{
  "n_mels": 64,
  "input": "log_mel",
  "win_length": 400,
  "encoder_norm": "batchnorm",
  "encoder_drop_path": 0.05,
  "decoder_width": 128,
  "decoder_activation": "quick_gelu",
  "decoder_fused_qkv": false,
  "decoder_connector": "linear",
  "optimizer": "muon",
  "lr": 0.013,
  "batch_size": 128,
  "decay_fraction": 0.4,
  "warmup_steps": 1020
}
Rows from block 4 of the text decoder, named by matrix and row number. Rows with one number belong to one neuron. Each number is 128 + 32 x the weight over the matrix's rms, rounded and kept within 0 to 255. All counts start at 0.
# fc1: MLP up (decoder.blocks.4.mlp.fc1.weight, 384x128), inputs 0-63
# fc2: MLP down (decoder.blocks.4.mlp.fc2.weight, 128x384, transposed), outputs 0-63
fc1.230 [127 137 140 159 117  94 133 100 115 126 153 101  94 122  72 110 173 140 121 139 162 165 114 120 116 134  96 109 139 100 116 130 147  97 124 143 138 157 159 130 149 161 129 115 136 104 150 164  94 155 127 127  93 168 142 148 155 126 146 110  79 132 105 117]
fc1.231 [128 214  94 154 206 148 162 147 110 143 160 101 115 131 118 123  92 101 128 107 201 129 136 129 120 120  72 102 169 125 127 119 205  65 104 145 121 132 112 142 130 136 146 112 103 132  94 176  61 147 119 120 158 176 133 189 134 120 119 136  89  96 109 132]
fc1.232 [120 130 121 149 103 102 152  93 126 122 149 138  81 158 205  99  89 141  98 145 154 118  94 181 108 192  88 169 206 147 115 166 129 115 121 142 148 147 135 102 132 152 133 135 153 134 109 106 125 143 168 111 133 138 116 131 183 141 142  98  71 140 121 180]
fc1.233 [191 145 150 106 154 112 123 162 128  68 125 128 117  45 137 151 180 154 153 126 147 163 145 109 105 108 175  77 167 145  96 133  96 143 180 135 121 139 186 163  62 131 101  60 117 129 133 133 102 137 139 163  85  99 186 142  78  92  88 179  54 103  91 129]
fc1.234 [ 92  65 144 136 110  96 170 116 163 113 133  95 113 119 141 117  66 108 104 146 165 111 126 135 138 108 144 181 181 175 114 154 148 109 136 136 128 162 110 102  68 148 139 129  90 117 176 147 109 128 130 129 124 133 112 117 140 155 122 122  48  86 102 171]
fc1.235 [196 139 128 162 151 106 151 130 129  52 113 145 135  87 134 174 132 142 121 139 153  92 131  74 204 115 117  97 187  97 124 159 155 121 147 137 134 147 108  90  51 175 146  72 197 122 106 116 205 114 146 113 130  98 147 141 158 148 110 139  96 130 141 144]
fc1.236 [136 154 133 154 135  97 171 113 167 188 147 105  88 158 132  98  84 114 156 143 154 140 140  87 112 112 173 124 177 140 165 108 113 122  97  91 150 106 130 108 141 150 153 136 135 138  82 173 126 100 173  35 177 143  38  94 171 142 118 117 100 135 173 119]
fc1.237 [187 130 133 161  75 114  92  91  78  81 120  66 121 144 154 101 114 106 142 147 114 115 120 145 103 181 125 135 124 103 138 122 122 157 119  88 150 124  89 122 124 177 144 157 178  94 132 106 131 116 107  87 148 179 174 131 110 115 128 136 144 127 155 132]
fc1.238 [114 197 119 155 115  73 141 109 144  85 130 114  66 173 188 130 130 136 109 121 126  64 107 163 119 130 148 125 139 172 147 150 126 118 128 119 113 130  97  93 141 192 134 152 140 173 144 159 108 115 114 144 121 158 149 137 122 140 114 121 134 125 164 100]
fc1.239 [ 94 181 103  82 116  34 139 137 198 165 166 164 121  92  72 108 111 137 124 157 196  41 116  94 118 122  99 234 156 151 127 122  64 172 164 148 161 133 124 172  82 188 156 196 104 114 123 185 106 130 128 173 143 103 155 151  92 134  74 159  96 148 183 117]
fc1.240 [127 124 124 157 158 145  97 146 118 127 122 183 108 138 120 125 121 125 140 102 165 139 132 114  95 166 114 100  92 118 169 121 124  94 118 142 114 164 120  98 147 177 116 120 128 128  82 105 161 116 139  84 128 163 131 100 173 135 109 133  69 167 107 151]
fc1.241 [157 111 155 134 141 132  85 125 121 126 108  89  96 144 119  89 115 115 166 149 171 227 123  77 135 122  81 165 161 173 134 158 139 156 153 135 153 170  75 172 205 169 132 101 110 113 127   0 145 135 128 151 103 110 126 126 149 142 114 110  61 140  99 117]
fc1.242 [129 140 125 109  87  97 130 106 100  15 127 106  48 123 133 134 130 117 160 163 110  88 119 146 119 130  96 132 118 112 113 119 140 151 137 145 124 108 140 131 212 177 115 144 182 107 138 183 129 125 122 117 116 123 105 181 163 123 118 109 122 151 150  96]
fc1.243 [224 128 142 164 138  89 135 128 150 112 112 105 142  64  92 152 153 108 125 120 158 170 108 102  98 144 124 207 152 111 149 169 170 135 118 147 196 108 127  89  67 204 119 122 101 139 139 108 131 130 135 121 169 133 107 153 137 123 136 145 105 135 116  92]
fc1.244 [158 145 119 238 181 122 164 126 148 151 107 129 135  80 138 112 120 125 102 118 152  75 160 133 123 139 147 115 181 122 156 130 149 180 101  78 109 123 106  73 138 190 121 146 124 136 151 123 123 118 106 139 113 156 129 151 129 122 118 113  73  98 111 138]
fc1.245 [100 147 111 102 183 143  94 151  97 109  94 105 117 129 108 122 138 109 104 116 147 162 136 120 155 112 115  75 141  97 127 147 162 127 125 135 149 188 111 164 118 190 130 131  97  87 126  94 164 143 152 158 136 127 116 131 134 119 111 133  70  73  64 128]
fc1.246 [ 81 155 139  92 113 132 147 115 100 116 132 145 113 151 143 156 141  92 115 111 156 133 130 134 167 102 108  84 189 124 163 150 159 121 113 145  88 163 125  91 163 180  99  95 126 134 148 158 120 140 138 112 113 145 119 112 142  70  58  97  73 139 125 123]
fc1.247 [230 132 109  78 120 111 237 123 146 117 145  99 132 100 122 110 140 110 120 129 183 146 190  53  62 117 118 116 186 187 131 151 160  72  97 143 103 120 111  43  89 170 157 169 172 134 167  88 142 112 123 105 163 129  97 208 126  99 144 149  91 142  43 109]
fc1.248 [ 69 125 124 136 185  86 139 104 160 130 108  87  51  75  98 119 152 161 105 166 179  93 128 116  98 135 179 129 130  84 104  87 113 109 134 190 147 118 127   0 119 196 149 120 154 128 123 101 142 121 146 157 113 134 125 132 138 118 101 128 108 111 145 160]
fc1.249 [142 112 100 139 157 169 187  99 153 133 133  78 178 145 118 107 160  59 109  97 159  97 122 201 111 136  87 124  74 113 141  92 157  72 135 167 147 124 103 103  99 244 125 105 147 173 216  94 141 125 137 188 150 129 131 175 159 150  95 121  75  60 170  91]
fc1.250 [227 105 131 146 111 117 128 110  89 144 108 106  97  69 181 134 109 132 144 140 120 155 124 152 156 106 100 113 148 145  87 109 218 129 131  84 158 167 127 110  89 197 120 130 159 145 120  95 188 128 142 156 111 114 108 121 131 154 103 117  72 105  68 134]
fc1.251 [184 111 160 173 121 147 100 118  98  96 110 111 133  51 148 104  97 110 120 121 134 167 112  93  76 151  91 142 175 131 138 181 158 140 129 187 107 182 136 123  65 205 120 135 156 119 111 115 109 103 123 164 141 162 179 119 102  99  55 150 120 147  44 131]
fc1.252 [ 59 106 130 151 134 147  74 143 105 113 155 119 153 126 143 117 146 124 126 137 169 116 137 143 165 127 113  99 130 166 151 167 125  95 118 137 145 152 122 146 120 193 100 148  89 139 158 111 142 129 132 101 134 158 110 136 132 106 128 151  60  90 150 143]
fc1.253 [131 146 141 190 137  90 177 129 155 142 157 104  78 124 119 147 150 129 106 127 160 129  91 112 117 144 172 146 138 135 125 103 209 119 168  90 105 102 125  91  70 177 129 150 160 132 165 105 155  92 128 115 175 131 111 148 140  85  98  99  63 131 115 144]
fc1.254 [122 107 127 169 116 101 150  92 161  72 109 102 109 167 130 136 116 105 157 107 138 141 133 133 103 113 121 195 135 118  90 162 126  89 134 130 115 159 128  89 166 183  92 137 131 140 124 129 116 151 130 115 140  98 140 205 151  98 118 143 135 116 139 121]
fc2.230 [124 129 114 191 120 131 118 102 160 123 159  98 141 138 113 116 157 170 110 119 162 159  93 147  94 103  82 129 121 136 126 100 153  73 118 117 161 123 118 134 147 139 103 125 132  55 120 170  73 159 129 168 119 129 145 126 105 132 133  88 101  75  98 103]
fc2.231 [ 90 122 123 121 131  76 222 150 168 130 106 106 167 140 154 132 101  87 166 131 105 139 140 104 167 136  98  99 144 105 173 125 165 134  84 111  92 121 146 180  93 112 135 122 102  71 127 156 128 115 131 156 143 125  90 161 179  70 123 128  48 128 109 144]
fc2.232 [105 177 198 120 151  94 159  46 107  80 131 130  83 154 105 117 130 122  43 126 143 118 118 147 136 190  83 172 126 140 131 172 102 173 169 162 126  97 133 127  69 166 130 166 131 115 135 127 129 107  75 132 203  61 132 119 142  79 142 109 138 152 147 138]
fc2.233 [115 219 133 142 143 132 139 160 158  75 109 159 119  58 110 139 185 116 148 147  90 187 148 143 100  99 107  81 184  85  74 128  97 138  98 169 133 149 120 147 150  80 121  65 151 135 151 133 140 156 106 154 111 118 210 133  94 136 120 130 126 119  31 130]
fc2.234 [105 102 141 161 149 118 120 157 142 124 194 109  99 126 127  70  65  98  91 101  95 118 123 169  93 137 187 194 128 165 151 112 137 148 120 122 150 137 135 108  97 138 102 122  87 130 186 150 136 148  81 101 214 133 129 131 105 151 121  92  65 121 106 142]
fc2.235 [186 129 155 108 198 116 162 104  83  77  92 172 154  91 137 153 132 171 175 166 163 120 133 137 212  87 155 113 136 113 102 138 170  77 113 100 139 112 119 141  31 106 141  88 176 120  97 135 171 152 114 120 119 133 192 136 164 172 119 158 153 124 124 116]
fc2.236 [109 123 128 174 139 137 155 100 145 156 105 157  83 115 112 126 125 108 167 149 146 159 159 120 121 103 163 128 199 153 112  96 110 122 150 151 152 123 181 105 139 109 152 134 133 124 109 118 114 120 117  45 189 132  53 112 139  88 114 110 115 142 138 118]
fc2.237 [144 113 164 152  84 116 113 114  89  84 129 110 146 130 133  87 148  88 130 151 120 103  95 116 100 140 126 139 112  90 103 127 111 116 121 127 153 118 114 128 113 167 138 172 159 124 154 100 135 130 110  99 125 166 168 126 117 150 149 140 147 143 170 130]
fc2.238 [114 210  84 137 104  80 157 116 135  45 127 118 136 174 109 176 131 110 100 131 129  93 102 168 128 121 149 169 164 160 111 116 129  81 102 109 129 102  80 102 120 129 103 173 120 133 166 139 124 123 123 197 155 159 181 132 143 114 113 101 137 127 161 106]
fc2.239 [ 73 134 107 147 148  52 170 117 171 167 171  91 101  95 135 120 117 146  92  93 165 113 167  61  98 110  99 205 139 136 154 166  53 135 110 128 193 118 128 196 120 145 120 200  80 141 192 163 121 156 120 186 141  72 144 125 104 174  95 119 144  98 170 135]
fc2.240 [105 117 156 169 140 155 116 122 115 143 156 164 109 134 163 123 117 102 114 139 131  75 157 102  56 143 119  97 160 135 156 134  70 122 137 132  88 134 129 100 120 170  99 142 114 141  67 105 175 137 141 151 100 132 121 118 166 136 112 142 117 149 112 139]
fc2.241 [125 112 145 119 101 120 101 135  86 135 140 114 145 186  83 106 140  98 121 160 173 186 108 101 129 121 111 137 146 186  99 151 131 159 178 133 127 122  92 165 175 102 134 114 153 128 113  38 114 134 112 127 140 115 101 133 107 131 100 160  92 146 111 130]
fc2.242 [133 115  98 106 104  93 128 109 101  34  89 128 123 112 128 131 124 115 120 170 110 101 160 153 122 108 101 125 141  88 116 116 149 117 137 112 132 105 129 157 186 178 148 170 180  75 132 149 163 157  92 114 123 106 121 149 163 129 110 106 141 134 137 134]
fc2.243 [170 116 174 122 121 112 134  81 150 146 161 132 138  59 124 137 132 137 115 162 167 166 122 126 108 121 135 171 111  91 116 138 178 119 151 132 158 107 155 113  91 153 153 133 114 139 145  86  66 130 137 107 130 132 132 104 191 132  82 144 110 156 106  99]
fc2.244 [129 129 109 143 150 124 149 105 149 170 120 143 144 103 100  92 158  92 140 137 118  92 103 127 105 126 114 126 197 154 146 120 125 144 113 126 126 131 173 111 154 155 121 168 132 126 170 149 171 152 118 134 131 142 137 138 160 131 138 110  93  99 106 125]
fc2.245 [ 93 146 139  91 191 141 122 160 111 129 121 156 125 113 122 101 128  71 133 122 171 164 138 124 128 137 135  96 108 105 148 127 126 150  77 122 154 207 120 140 139 183 135 164  94 110 100 117 173 125 146 137 122 147 127 116 131 164 139 141  74 104 103 152]
fc2.246 [ 28 123 128 123 152 137 115 143 151 101 123 155 113 174 155 133  81 120  79 102 122 182 160 133 131 137  47  87 134  89 142 149 199 128 119 125 127  89 126 133 175 108 119 110  77 142 172 129 124 174 191 117 197 186 111 103  94  24 117 126 107 109 123 125]
fc2.247 [229 104  71  78 103 133 189 115 105 103 138  96  98 103  67  87  66  90 171 116 162 174 181 117  75  91 154 132 154 181  87 183 208 114 125 151 130 142 129 126 183 104 121 153 220 119 157 104 151 103 123 112 174 114 143 152 162 115 181 104  57 150  42 130]
fc2.248 [ 58 123 134 133 193 110 147 141 173 120  81  92 134  75 107 111 100 155 115 166 168 111 105 164 128  96 130 145 154  55  96  61 136  64 152 161 151 126 137   5 143 136 120  98 137 158 130 132 142 161 132 141 147 107 138 147 138 114 166 110 126  76 123 200]
fc2.249 [185 115 105  96 179 119 211 126 100 157  88 113 199 153 115 109  73  94 140 111 115  65 129 194 159 181 168 123 119 142  21 118 178  59  95 187 156 138 130 139 102 182  39 157 138 166 216 158 124  66 136 141 147 144 148 108 135  99  67 156 133 104 190 112]
fc2.250 [182 122 115 129 168 123 127  97  80 144  95 130 140  84 117 191 120 152  93 187 187 119 172 151  90  62  88 111 172 114  48  64 138 146 118  81 195 195 111  73  78 160  96 122 150 137 172  88 141 125 124 156 102 129 121  66 182 125 122 148 125  82 110 143]
fc2.251 [151 108 173 135 116 126  96 123 122 112  99 151 125  90 159 168 106 161 135 127 153 174 118  78  79 137 159 126 133 138 175 149 135 103 161 188 117  95  92 120 109 147 116 170 159 120 108 103 130 170 130  99  85 140 139 125 122  94  70 122 109 191 128 128]
fc2.252 [ 76 110 111 117 147 143  97 182 123 130 160 122 181 132 148 123 149  87 133 115 138 113 145 118 134 143 148 120 119 185 156 185 134 110 152 105 138 182 138 116 149 165 118 169  97 118 112 123 136 132 135  81 119 147 121 107 137 125 123 153  56 145 126 140]
fc2.253 [ 50 126 143 175 128 102 129  71 181 145 171 136 129 137 190 147  90 166 102 146 101 130 128 105 112 159 169 141 109 145 127 112 113  91 160 114 192 111 113 124  81 125 116 173 108 112 180 154 125 120 134 148 150 113 115 159 180 131 111  95 149 155  86 147]
fc2.254 [124  69 117 135 104 105 140 121 120  81 105 126 145 189  97 177 127  88 113 140 157 155 179 127 115 122 118 204 154 168 132 139  93 120 119  90  94 138 151 143  92 149  77 149 148 110 106 120 166 112  59  97 159  77 154 175 188  88 105  99 134  76 174 119]